Weights of a small contrastive image-text model.
Model: 3.88M parameters, encoder arch mlp_mixer, encoder norm layernorm, encoder activation quick_gelu, encoder moe top_k, encoder num experts 4, encoder patch size [4, 4], encoder layers 6, encoder width 256, text encoder width 128, text encoder norm layernorm_no_bias, text encoder activation swiglu, text encoder moe top_k, text encoder num experts 4.
Rows from block 4 of the text encoder of a small contrastive image-text model, named by matrix and row number. Rows with one number belong to one neuron. Each number is 500 + 40 x the weight over its row's rms, rounded and kept within 0 to 999. All counts start at 0. Numbers have three digits each.
After each neuron's rows are labels from the 100 texts, of 14976, where the neuron reaches its largest size: "fires on" is the input token at the peak. Only what is clearly more common there than usual is listed. The data: larger renderings of crowded toy scenes.
# gate: MLP gate (text_encoder.blocks.4.mlp.gate.weight, 384x128), inputs 0-63
# fc1: MLP up (text_encoder.blocks.4.mlp.fc1.weight, 384x128), inputs 0-63
# fc2: MLP down (text_encoder.blocks.4.mlp.fc2.weight, 128x384, transposed), outputs 0-63

gate.361:561524467503438490484502507594478475539524515529563480382452501535509556470481519436580444479484483502560475464422563440570547482509551450538510498512504424525445498536506500510490522472476521
fc1.361:589465475497488453484483471486474465459509484444488532525457467504523536535505553483523383486515545480538511461495502465481441455501531448519477578443541452490465464539417509452478459502529536
fc2.361:523620440496445481485552482539534465607471479508501560493466443496434494490456504578516472480457550575453505629507581502503513501494530535445514541470482491546519544551519509475447498491512506
fires on: "yellow"; "table"

gate.273:426475473412485489575422482469512478491423543468463516440464483525534605495485446463570431579465555498532472539458482462508514501436445519434509472502439578474462500520511470513471510461478487
fc1.273:463548539444530475500482468478518459469453494489527473487477455530574514469477506405558478570499553478491446516472531409536492439421439524424552516432456514495469514536523500543501504486486478
fc2.273:527518434585486541509409444511471520532539461500476536483501455493471488459479517404509435512535511500480565544485423457514537475449480462441596525501531535529484507573459489491441464531500506
fires on: "dumbbell"; "lamp"

gate.139:510491528473461526507511484463516492479495552492475450486480456531480538470437532575508512443545481451581437501495484488481485519512488539500509532511470493566443512491535485547556534525531426
fc1.139:449505486485487583522527528410441509448479498475546400476457492454532555494486480503539471437505511516482481531474454522528499473509493549519499546521457501506486526471569497488518574534527506
fc2.139:521562564459470469429568475489449507499511501515509478546521496461418542520497484439576570518525490483509445423494580469428477523531518545576524492505492531562477432515410490498427514488509486
fires on: "black"

gate.320:514532495484432484497549517473533536455555431510500482534458480483499543482503550495514406505485536542443525491458471551545480525566535462518531435526543518534505467428446570568554474430501437
fc1.320:550473557502473478530521546412545515455561469492507481523486521505532504520453539509450411531532514490500545488461510493514477480544515478544527502502593480562480428450464591529503528510453453
fc2.320:414476524473496458518499548484441603480543501512530514455554547492505461520501572498565500484467565444512515472479511508573463588427468474525526474507482519474465517473407507488563481518496502
fires on: "mushroom"

gate.256:508521472471566457469531444488465496519474582479605434495475570515467461542550461528550481512495543498471528563428526545498528508481467551474540449479540494526577454558493537483509476492484427
fc1.256:500552451490489504469428446454442464560511568437474566404511583439519560511507478496522486540514470476575545454535501512556525504568502514443493500494528482480454498453461523498520519499490479
fc2.256:479453572527548475616512450453525583562523488515566450492537474515513528469501471543524557475463495474466462513456572496520543557463490551524538462456470513464521442569473568542511509412476487
fires on: "mug"

gate.115:494494451440482558566458487514433493561477539515533484486485560516499464465511456485486522536453505518533494531490450506538463448434485441462480486536557528496491536479536438460444424513509512
fc1.115:477536546545544479473564536556480549509524484497542551477506534511496466553432508449551478461484533470501498541492494426518536501495499527508524447502502486468514518459449544493474501471488536
fc2.115:496521477504483505514469519538540461507471512444454536526507557499535524539483495529530542448510560489519458535473576553476484489499482492485492459501517418467442501488492517506535415552565480
fires on: "bottle"; "mushroom"; "arch"

gate.3:532496557453548542503467491535514476420522548481531488451505506545498543460533559510526507505541510464538505530487443556538475571451510450551476532555477493462499514528408468478530481522565504
fc1.3:488520458511480493486498520502615531521488462581549458501509475499455478479578460482512531468510482507545426442499518440519463517546604496483465464479528457541512495473556498537456506562425450
fc2.3:448496561554468493491552446492497561490429483531499557508497515544483506493497530460534503467522513524481513460504604539454621494521510511553436479454501511538507592522468518465503492533518528
fires on: "bottle"

gate.305:540487475475554507503478442466547540534516562381528466519487514468549463525478446489477615500499487553483518495611548546471499462516454534547484532533488495505507461561534539518551434521464507
fc1.305:516455493506567538522517516479494531438517444499460555475514564415490441558525507557445439439529479457485558493445494470536497543558505490465504450570501462438482550453448499473541588494463529
fc2.305:493525578509516525580468467506603507470500507453547480492477518465521518579446492502484441514596545413508461512460481452499490483479502510519444498555516491538514473481486530451500538501488477
fires on: "mushroom"; "airplane"

gate.325:466529499414484469510506553559519665494383529524535410501512492513520478528508512504496559510517521502515530497467523483441493526451482558508497482533474463520486502584538471459470469437467467
fc1.325:571476489555532565503516449459517378555579460534431492478505506509526528490467568527555447498536446498479497441525457525531469541453518464545463518509532539492510522421458606503513540528522547
fc2.325:512427529547491547463501460518524572483595492499567458465553531509510490503533437556494495511429474430460467491479524430521530542449498517500448467509385526555451499442522541600479521506463494
fires on: "lamp"; "a"; "arch"

gate.149:546485497444553494507494521487495476498435525497525501588504482516407587491542470471492544512467474500539432494506507442504553526464501568483503483505462509493501464489505398518554453499382451
fc1.149:463499503498444445525541469516504465518521551517494519490496558504522464549503501563499515466530518545437584450502513540530445544534422372542492491421530501532504521460494532459468539515573558
fc2.149:473540455447471530527497451517528431488504521517575582500471520523446503501509525472426556508548483453411464500555475462513513451494509462488538395541515481505477583546471453465450450480488482
fires on: "candle"

gate.151:521496412598525494496543508522512518441531542490491488508474528497487465404554550531492483528497489496478540472551533452463429529569587504463507501550535469548508480487473473495508457505508473
fc1.151:527528428519538485517516529548481473515537488487539458552523500458477513526557495553507554425507539501559489418526604462519514438549566484531474483511469517532478481465539468473519478480509459
fc2.151:487514473529520452518548496537456529528469456489489524589565465552498513528395444469586507489508506502510482410529475470457513506520559479558486477564527505547490483497519510548544503469467459
fires on: "lamp"; "barrel"; "mug"

gate.47:516450484481462441518535515514538490440503486584402504484523496528478523487511503476458477520464541545533465513505543478527517451587506499530512465484491473566476522501411477559462504482489538
fc1.47:489478510512452519513510521505503459470472478538432538487541522459522570543480521404516484570453568517571507472544521451502484498562560437566514502510498545534531535541477481539512524526539531
fc2.47:469461450499536522455444495508563508501498443447486509512533538523538478476498517570503454508502522494490456493532506514523518496474490497582499400497564564470542402489537476534468523553466489
fires on: "duck"; "sofa"; "truck"; "chair"

gate.329:550550599481529478532514561540441484476539467544458488513443432559489526508510472554517508395569508492541498491490467586518525483513457459506472451491436490565497474534507429529531474424517474
fc1.329:478457457499444507443466500453464560491499549490493465496484476491546470471506518463499480551488500451462558444486517534491497474434513583554562537502501472458481457524586544463488548522474516
fc2.329:542503532465498433574571551519528560463547461472546482497538514522452503499480489543482495558518463551468398491546524538539423555506479515504600493489517500470521562495523543501473591418483523
fires on: "dumbbell"

gate.233:481516432539528479529488525410516565569484494532491466445442507473477496487482473547478528526580537476511535476430473497546513558522485533468497544583518514525531476494432547512524522462508544
fc1.233:463473513411509448537468557421465458442489492542502488481447510417484509447443495512500470496493557464438507515509515548499514514477563500509560597472527536479506530536496561524452494502527489
fc2.233:528497495513519419424514536463474525418507482473426451562524489472477491492471472502491481536564556501532547510507507573461561468519539491524545532440531476512472554541456474458470482561503499
fires on: "dumbbell"

gate.15:564481579468473468547434529483498461487524465466524543497579549492475532495569501529476542523441531455451452548449549509493525483555459483415513595477462480483497458502512520429452520569527523
fc1.15:402459475504470491480552526516401569459484452525493519526467493475447433461456511395526474484540489544549559479576565534488490535437506555511520517548444495491510474542508457468529485404517534
fc2.15:438487514425482471493513520530430464526538507502489573500455420433497504479496526549454458511436524497528472448567405522524548466454499515431521536572458498493551472537525530530474523407518538
fires on: "boat"

gate.19:455481490406465578485519490474428474440536580467527531435404475502471509531526563486532484530480513552519465462548451543549501486520502442482473552544495505526501474519451493514475514498485544
fc1.19:580482513503469483540498517461524499513446586479526507487602451524490492529528505502526496556492483490492533544491546468506534527472417543580522455414475509551472488533486460463506496481546483
fc2.19:507483417500482501487556426519564503590508537563584494455515409495557511536519466481543517507452518474514472562463571446516519510547538542534500481452527526500479506467501491622525555481454450
fires on: "table"; "teapot"; "mug"

gate.42:493510465509503434544513527461565498503520464473441517500462509522500448490474465503522502520523424508406583446517516470573511492494440494440551544541486464504563461516545513505536513500507543
fc1.42:518503426396508464573404626536522482479441550494529543450576449516524498530602520567482477457528484516510491462473493530537501475450453462507520502475482470532555464490508465468428525545512541
fc2.42:455411466499520545558500585492504517416459430484436492468549488500552515505546553528534559483490472492493474458538512436514496479466509509552551480497547438553555546519552531497445455518533520
fires on: "candle"; "arch"

gate.4:491485502417479503482534480427505583501528522586507540542563537476486490528481496493469494515513536485477493468518467535451503577531526501489514421495463480532447556450509542479587555554513448
fc1.4:467456490548504487520521548515439509522488480545557573448486507521414546495532517443441521554415544563585473454583474462454498525511487568497494522473425509456386502505530516550462497471481480
fc2.4:491504503478554462541532441460526422507551517538482492495455529434495535535489455520471435486456465506537528449518506438446526479519533566523585494433421521443448490519522505580449526499538461
fires on: "rocket"

gate.293:535573427531447469530522492511467600541491479572538499438432516559475496492508542496519466483540450480546549461524491454578538420577463497473499496582535567511532512487502470522518525509495394
fc1.293:472510505570497550473592578600502522463514600481530488487480476543429453489487438482501488555504548473523502538412460381544559500544545547461484532528483505499548476504547497511461453547568558
fc2.293:531518535575480473444470368514508517454550506523490520581481532513484523480571478501502378461501532488507574500462496511476522516403550503478425548513542489482469545501491465516522515514545567
fires on: "dumbbell"

gate.350:481453511539456485563491512464432508482547482421546469433499412569517585526417433420471506512531428503496503521529514556449539526501491502527618531448497512471468497497474459549425473482442538
fc1.350:436468544456478448550506515493439506483588493459500502484497441559481599514461471439531533472501431487498527512516482516504552583560496484518603548445498540516460550499467452571410496494467509
fc2.350:537522518475543504446550563403486508545465497496516498477529551437570472554494501502503467494440592490485520436502484526474431573489417558477520481471530457462446523477550594519458502517513562
fires on: "umbrella"; "barrel"

gate.40:597522589470554528514524523422463525465481545462453480427458523518483526499517506465455475552454503501515506503441491534447506485467560499488490526489551477492430523420481513465548487433493486
fc1.40:560564464525632541574500457538486503471529476515470500508462491512441521541547454526491531526484462473466540468521551456450519484533482528460491511455430446527547490534506532568455563596496483
fc2.40:494484535541454483443529455577518547444529518537471526487516524476530512467462467477475537438550569502535497510468585519505614506493481515522446479538483437556519486438494479535429441464513523
fires on: "mushroom"; "umbrella"

gate.313:540473489491480481422479506491528558500605526518490469485559448444551492524457505520488524454459513522545487474482501527539453492466560512528483561452570515501490510487518496547496510439456568
fc1.313:531469475487475544441527497513504530471592511537437479469508508465480448451470534475554505487465540566526541456516486506546459525423537544522526520459564505480467494447491505545514578529561494
fc2.313:502507432497510549551518540499498559556488539542483538434531469534534478451533503486481524531457492458473540512507466546413490509551540552525458500467528475468542466530438515521487497528496550
fires on: "mushroom"; "table"; "cream"

gate.285:482580495478452499488515510557503497477537594504502547477566503583581525495536589559459459500455507539494579471472458512528534533460488550503463453501514454541501502481530497467459498425531548
fc1.285:465520526456527516545525529491514446527536473461487406536462471570475502483451441515501534506521511492526482460476562449445481468566500530460482442464570526418536452491483503465514473469566474
fc2.285:487486567498499564534488555512551447443522492481499489555520438453446500526468519487516494517527533532458557519488498525485501405536507482461521514494517563495491383531537518441493471533542481
fires on: "boat"

gate.12:503523515528513517568449570525554529558508513493555523454495502485506509506501564559520477525517487591491531584520442493546496520524486446397525489496472530489485489458482478524580479450416519
fc1.12:546492554444455519465523536498483413382474484515506533532555474485493549502497416498491492467489504448442423439450515434450484517489467423562498566476491435540450548511490453451499492502559537
fc2.12:493432494441484512461432595485521599471560531446520536475491559474475557523524484526495492509520537502517401592521465446483541436423435526463525509470512509496484528484493476486539455518516460
fires on: "airplane"

gate.136:548486467466477480512537463469522529491540545465531555459524517480543493491518539459548526544445520469475523516539535481466527459493542531557517568544531512527610545571546511548444491437451623
fc1.136:471509533567524580501464469464501455587499537500477470523536511538505533548488455553491461525549495526490493485467482475512527560463464557444510448476540525529450443523442512500574516558487420
fc2.136:519558501479555523509478527449515521435545484552489530485492550537474501572486491525533463496413514535417552541472407500485539442482543507532562559522537492565518573497552528507435522462477408
fires on: "boat"

gate.31:516502514446445531458403530433445496508483512560562539447482507503517487529559521528489519548521459565511452510516466482448412446458507445469466486472509478519480516492537495484499462465521361
fc1.31:493468473511498486433540496525550505538543576503496463560546504516478532544498484452512516478542493542494480532445507537468496610478493447492561532439520461516533512513409438472532540513490506
fc2.31:428484485514532538482505484467504493538510584480523535563533466493475414492556594558512388554482577541488475493516538560475573549500534452463457484551500516485527477460494449562522466532525458
fires on: "black"; "dog"

gate.281:486489524500467441418484554486477538441496491453477522533513516491527500553494497511510501493538504549466639440473494452571528507524498508521548545534470555466532518530486415474450544456541552
fc1.281:485481514497470490459450487523467554536475487500481527485513535521565508527478524535458511505560487535477606453477473476546513501454474520531597539506484543471520526546526435456507535487528540
fc2.281:533556533517421520434488447528505564453484450514462518534478544486522477504489483426475506435491462524546519523440525390528537569497503513431526590474480539479532515486563447554440553436524419
fires on: "yellow"

gate.354:453503459520457504466538475507578472455421515517580481519505489492495471442566466495502547445476515463487467532486511514493542576487541543523575525467508537504469461391544468500537480534474509
fc1.354:476559505517483491484530533526522537488459484484562505524471481542485534546564493495472484440600477473562447466463567502487542609510447493508556504425443454542503490375474506506508552527459504
fc2.354:520495437478510559588458452551498478535444568505506486508546505572519504470512485463523440497569565522495478460558511438526456475500532456470494510437529404485457442474522514511472491442463476
fires on: "table"

gate.138:459471477520504442436538486499460495525549506470557514496472471445557451474452531507442502564497525539451548500485472490468513520423507459495492482499559484454591487493522555519561545484380489
fc1.138:534542504512451556560446533508517472457495481520432465531547499563461549534562462444470495417548468466514474555479487543505486466569468555485524482497445525567423488529514456426463453539591533
fc2.138:468508511532467482519503488554522599469536429513490502621472484477521506420478496514378551516484534490500486560490488530494476517528443509483466490471520524533412557506519441456491483508476524
fires on: "airplane"; "boat"

gate.299:498466524509515538464467492513495567482466529485475435556477520508577442523356611518503497494523522479468551549520458484557418529501562495508521518534472542516443565549471488480498565430469441
fc1.299:513560513516527521514581465569452437423524485464498546467505482566497588501526512497457521448463467570494472470522514532463564464473421472519523479423509496574552435447505480488516505523486507
fc2.299:466460507441460495425466504476530531427443392532469468452443538504494575546475455513502529433516569503530502497537488567542591543444481509530502487556519505503517534492440537468423470502470499
fires on: "table"

gate.44:516540508504540462536447499487490523501508533595445475499490506522525506429441458479500523518553545513540477478483502463565500507490491526486517488399430497582533484550466530435510510443518537
fc1.44:475506487520517536501534499502469414468484542467500516538507486511505485507484501470462419491538523496505501554452627499484490487445554414454500500576520560510532546550478501448508465488560531
fc2.44:562445506566486458500451489468507504519508488394513478496538500491487493488453431506483538559629537447476497517532483515477433526396592518482498461483428518478528446515455496469526454484452516
fires on: "table"; "cream"; "car"

gate.278:466487538479444504553541522457493445459526528524446513648591441493513466532469448466523497505477480467509507505427471528490507538493475552526484466498502492539486550488499454511482512494590569
fc1.278:481461514497505499460523512539537470441516498515461488554568610551523492522493481466536479583491449480449499532562497572477452540464489535531507479515515485494514536444492524487499596470535557
fc2.278:549490435508502503456505506482497485566426643476452478466469464523504503484536492506456450500549475507488512496534483483435491548509501586475486537575480505496408503475566536456467472489531500
fires on: "mushroom"

gate.60:499505394518563541480575484502457468454496539509471473500429492485507465470492493523471465518571476515500529442450484560483462435433513475493524594483508497445531401580535479524550554493515471
fc1.60:426518540499504485505525497497516527471418519468536513482510452439490510531518464517464484435575463494480510496562413490469500489477503462494476497543490463471480594418513559569470500486467411
fc2.60:454518498520529557505497481462542460567455494555541516491488531507522555470496583472461490485455475481537525531494547423553497462483477507492451484549491556562464482456495493498533533504524420
fires on: "mushroom"; "lamp"; "candle"

gate.323:456507475458490523457513535525564542553517489527534548465524534497438499431511610503483535531557545479467486519550431451529474513542489484586519507508417483493544565515487483425497561434499504
fc1.323:495479462532520507541509435480449446504469538497420482561499543473565464645513479447490447478507493476507461437473569630438535460524489493398502488475578514473458500505488506505477462542549514
fc2.323:393541472530520524545541512460629503560497555549497529488497512481499522526478595539521522512532507504505451526610527453579487468529514544520509534530508480488499495531493540547516530446439388
fires on: "dumbbell"; "trophy"

gate.352:485441471490490524480509542435555448523554517566476479509491527533513508501472568456528457501469483549496454490546486503496475472496468514457525519470529587523515503517514504512465503504447504
fc1.352:490505504500501454492494465574490505461456465472477497503562439553472496500506490484473530493498542453544455488499565438589546521498522451507463488534494473531448486550475496535490440467545476
fc2.352:518407577506464540484526483548606472559528497570558412550505514456494519528488500482547546494549500435533480446459475475531450416415440498485460517512474524462530501417522500542472464532479425
fires on: "mug"

gate.77:465457493497471514435481466468432513520482560460435462541520524458475535495479506546545454483458536524519485442472493432611498464453502459452520499505436445516531497475456523479494519572508586
fc1.77:503526561508519520470463451462408496501428507419533503480411565467496530483526547497521420432534521514587517543578487408586526516457456461494504508530470490538468481519526477458552528541557535
fc2.77:545460484523437534514536438478468515472463465453546476385475482466464524455463500480477482463519424492464507531552473488489410518504522481468517488490466457517488475538431465500560473516514578
fires on: "mug"; "mushroom"; "table"

gate.124:608438545531539518406551517447575467538480428458563431452492541451506496523507504527495561456515439443523440563511500508501597532460486454489519499471518510480435539518484446538469536451502532
fc1.124:554482491509507499466535557480548481519457533479542408466452518504524475508510434507537522482529444414542509529456544488534579483454493507477545509457506452511457500594514467533563536429523492
fc2.124:520491476423575519423532497466501508516539515545445521540534463564481516526543568471519492414527516479571493522512562593490437497562455491472543467505501472487539592453522513468555507496537491
fires on: "black"; "white"; "snowman"

gate.37:495451535517504512502496556505513450437516461466405460487482465511488501578489503567499506604544472494540461497584508490560492516530423573481471480508510518526495549436467529567481535470495532
fc1.37:575551500515494533501483487454538420462510469511520474445477450512504456511485508526450503604535548477511424519537536449476406478490466517484455520461501524539420504472520508488520474480518452
fc2.37:517493432455474546589470484501506528530499519573569510535457489523556562474502429427532520499485456511444404475589485479506515486495544483472463544435504484478557458517520473577484443548567439
fires on: "lamp"; "tree"

gate.370:472409577467470478447487468534498490547491520530490486506451510437542477472543498502509555496419577461525482528463490470518573489553501506479521516508484536513456465547424505525574521545453488
fc1.370:518415548440416493448472467532481528536522544502461546485491501502476507517506486427489535435466542437549498446482474441523586487553488437486541567529521593520467486491481488511560491525464551
fc2.370:470483513504437528501536514512516528532542445434466478474551519455510582473568527502495534439504423537482570497517493467449444441472533468463535491480522399467430501461466462443450494515433525
fires on: "candle"; "tree"

gate.152:474547404468531521523481455481474478496465456437497538532573555528497550461547490454511492486466482492506508499506505579521513448506502595517460458492509439511543462550450444460428491508465505
fc1.152:451484402499593478540475519538485469488478483510516591489562586503504478407544504439523495551420527489516521446498482573528519497503551580548487489441509504507582537470459442464447500519463498
fc2.152:507512470486590473507468496488482536450480540500550482486506493542516431535525513451430480479490578473497556479593433485491470457537516494479499515471507481466542488462534502480502483534547474
fires on: "bottle"; "chair"; "cream"

gate.371:529466418553547516487546494430526474472527537486518503471531484493571458542439514484461453595436438491540502600517593476461505571490526515506443503570497474522524543450532504465500446451446526
fc1.371:499466552465397476462457505534422533481479482539492469551508472517495509470576493460534547473559533503468478440549526474462406500489518475548485537485485498569445443564514523508513580480530430
fc2.371:484495484520500462485464473507437440490471521444461447546473522511507565525476530482537527483498461609450500474514459497525425450463451514507478493479461570495453514491412502519485479490493538
fires on: "lamp"

gate.28:471461598529443519498523502519414528528513510534427459553532567542458536450511541492471517513467513468489550449508560471468453491555476544550525539521518516560580456621495565516563481535515444
fc1.28:510508530511490546500553501481452468459535568470440447499469502526424478449464544500485473447534465500440531433552484464473434461481500595516530576499477481581565479528453517534477518523508509
fc2.28:492464541476472459535568474527529485562439481548481544522430519450549493473508460441507441510458492540498491503508494534458572497520486484491508549531520452544514540580539524489523488478425501
fires on: "lamp"

gate.43:511483449504465441560553507556512514474485481539543531526536462519478526551493515546465470435461540468545537534456523533462499505585536476499532513469525482526483526435489526511601461554397517
fc1.43:478510524529565560410474522459531533533481528474438476461453529493522435458463472441515491533493456471446510500538480495520457508451465535485437512517409559533567502515524531486510526512575468
fc2.43:483461494524557528485469524481545534519422510493562395595512545517540441505494571475542514487479537538415480499552480488490515474528549515547479542527507486526563513457494529499521515507535466
fires on: "airplane"

gate.243:458503480520565556503488505435529547529554456549496581423533518497479524569506480608546535465538458530438440515514496487555449479481440485455465521536466467453472492494456499502472506537495519
fc1.243:543485425476507525567496544498470446453550498530486568527553526519475470528533487543519525470488509481502466468537472505485445429544553471426486460589505538525501506501543503471457462530544545
fc2.243:522472555539478519552523487487496522511513457467481483447622520480491523478465464533461485565511498526487480457558464608511477530452541514548536492559532492527549546582516477523499501481525526
fires on: "mug"; "barrel"

gate.72:523409480498509568540522497497430467482453419504509424516389473576528513475516471556451548573494543561498460511560488462525483461476507431517446514538499555486506488518523504497532483500518469
fc1.72:466586510512553448481503500489540511454546606475493590443592510404466530531473537458492493483476476452447492476481513502480504575548533562501502498460503429530517526513490517549500503529512544
fc2.72:484519532504409482426525518497519511470478473567447541421438524477514520523522527463543483495476489497499517567549420507446602488518512500445501477605473461480491512430501581506457449474491501
fires on: "arch"; "robot"

gate.260:570571416416491522524536485493445486473496475522560512492452552470531477462456547527548522495501478548443441438574528520531552540565549534453529451489537499484426458414480435493504483544381524
fc1.260:482531452480447502512544518512505471461491561484467485485536564463572480408522537477518459494460485545474468461542485411547533570525582466474554484475533537492532539496455486546449475566462515
fc2.260:434428439548482500460505465553596596463513534538574508497511510499453552601499497445525443525505469518494561493467511505510533489497484513525434603466524511518491516520488501445536561581499509
fires on: "bottle"

gate.365:551456541489410453508490505490519461526448517531507540552504454524475538517511449455565459433558487534549532473479523519447522511515459435497489504479481404500423499545465524464477458528557505
fc1.365:468479440520511520510474515457491499490502515503587500533551479478529560511533475536485496456525450527485462542521504423601522534555544562488499465504451367455513452464489538557470615517476512
fc2.365:527493466483476443496485527475462511488441545481510496492453548470490437514489522532486467475473555512458520542556525455469496534397520571530465509500504496510577490517488477548522488468462579
fires on: "bottle"

gate.22:409484477493493569561564507471530464466512566518471412526526515510418499460483513534493468486497581514491481530529492482462472524524458497523474494538457476496534448487504578456537509523457456
fc1.22:500546521483398509433432478511522495480549481483511556508500479503536542505503485489509499508523409509501503499503570530536540525446516504511584540476488561458443508518475487524508489536482524
fc2.22:473463516501520473616551453446542551595526538484572458488526497532471517517508529557545486524506472468481518485526517545399476445535466489534489484468515461481418490465436554474513439567422549
fires on: "yellow"

gate.140:482549480517541524567497533511528502460452366577474502503528538511524532477515525466533474565557519526466507509466519504488468541489468539511530562504458478453538541524522528518507473518603477
fc1.140:449498548453412475406496515490497503543513557466554535469507477500455490555456503536448531440488504449545511457523481536520554482545529475502495476508566509548442441446509481485520565450432483
fc2.140:545502530490449525437543543513417474497478532431439545473523488491556582500437526534464469514535513425479452546529563449518466431513441422504501504433577517506499553486556524491516431515494526
fires on: "rocket"

gate.17:521454420518499442540496478461567493478546498471502526481488470475420520499490517454518458550572460512423506510593449588545585535512470497573594504463516506441531542508430438516501530491536584
fc1.17:477492511488508474476522480519488486496455504473463499525520444472479526520482439592449483551543568524524431521397447491522471536568589551494421486448505438483514500478520582473550427527508462
fc2.17:521508446508526541491577483525496488479550509547542554490463394555439457499452442494540568530449422581448492498530559476556583505529518480454511570413546502516423493489449575468509486493526492
fires on: "umbrella"

gate.372:473463431479526543531516430550462418499496482469449495412522511489449507554482493518504496493418524469472432487484451590531515510524517469541409458483550516491617418512539499515448508563532551
fc1.372:428454449561474470540519468580440500560501535498436491477520473441481464532477488484467455421479486456483464523511440557554552511540480462529478500410497501523604487512529528515447476551504489
fc2.372:505511455476477469500604408509551511508525498451474482517525499563459473498468555523508543490489469481491517500464573491549579504497498567467534514463475535469528452488518475481418511451538508
fires on: "lamp"; "chair"

gate.294:538492536525507484550498481561565540512463482516500478453527470463555454491558532494450459479527619473489522565473477564489504483518496457478562378471534527469482453483528471492499518515538522
fc1.294:492523521513504497428530505528537538561492420530486542541523455508597514470548493448531480491484471524442468529484513557504542483502501549445548482551491602505467554496547518511490450504474520
fc2.294:533555499466425537476444467531558555460467510483545500452555456547587491507479491504527546513410444600449473587549465542509435562526537433531519483471489480484482504513450530531462489490485431
fires on: "airplane"

gate.382:508502551440556476571486441497454499511501434454488459455428548492412534467494495563541526465485514473440572535504475536485484499504502498465531534460456544544595539529469480532512449470516483
fc1.382:512508556488523443561451481547480497525524485494483433461460544522409544498477539563546489525473465492458499536525504523475470543478521466451527515433489543527577530509456511511519496475520511
fc2.382:483485491509502468525523461513521468471398549427507528513516549487528484508488516475522437461472559586473514520523547548519470529552457497502454454488527510484533509483518465533467543516433447
fires on: "lamp"

gate.288:494472512510549548450514427552540483513455471459536487391441506582464521521567547519578545445560582554435466527508462437481509501477457520504501493517478491490558499551485513524521437470518472
fc1.288:485537469489451525495521558450535500454521525528470492560496442571489511475501430575529467521477420469555455572529545552515522563504474492500545553450504524542526456503485450471535462541496436
fc2.288:502529531468495525533553499552516523461527542486512501521520478524459488510545510512446409522541495440532512522581501369516511442501557424522413443524511505508466562507469614545462485483495479
fires on: "black"; "dog"; "sofa"

gate.30:496500539466546454481516533565498565555456448506497479412453557534456526533511500497475469497542580457476546564540483504454532497549541541488435446482543506545539492540551535538477462470524481
fc1.30:526518579506488516486419556520481511473475482490519540507569461434498527525500524526456493468463514489526522516492510475547440558483484446462526534481461492444435490473415524469472505510435502
fc2.30:531518501456446550450450489503503510535503524511550486535554489525505607519559419519508502484545544494418497571508483518446468511489492562522575495528491555541512489472472528470498430524481497
fires on: "duck"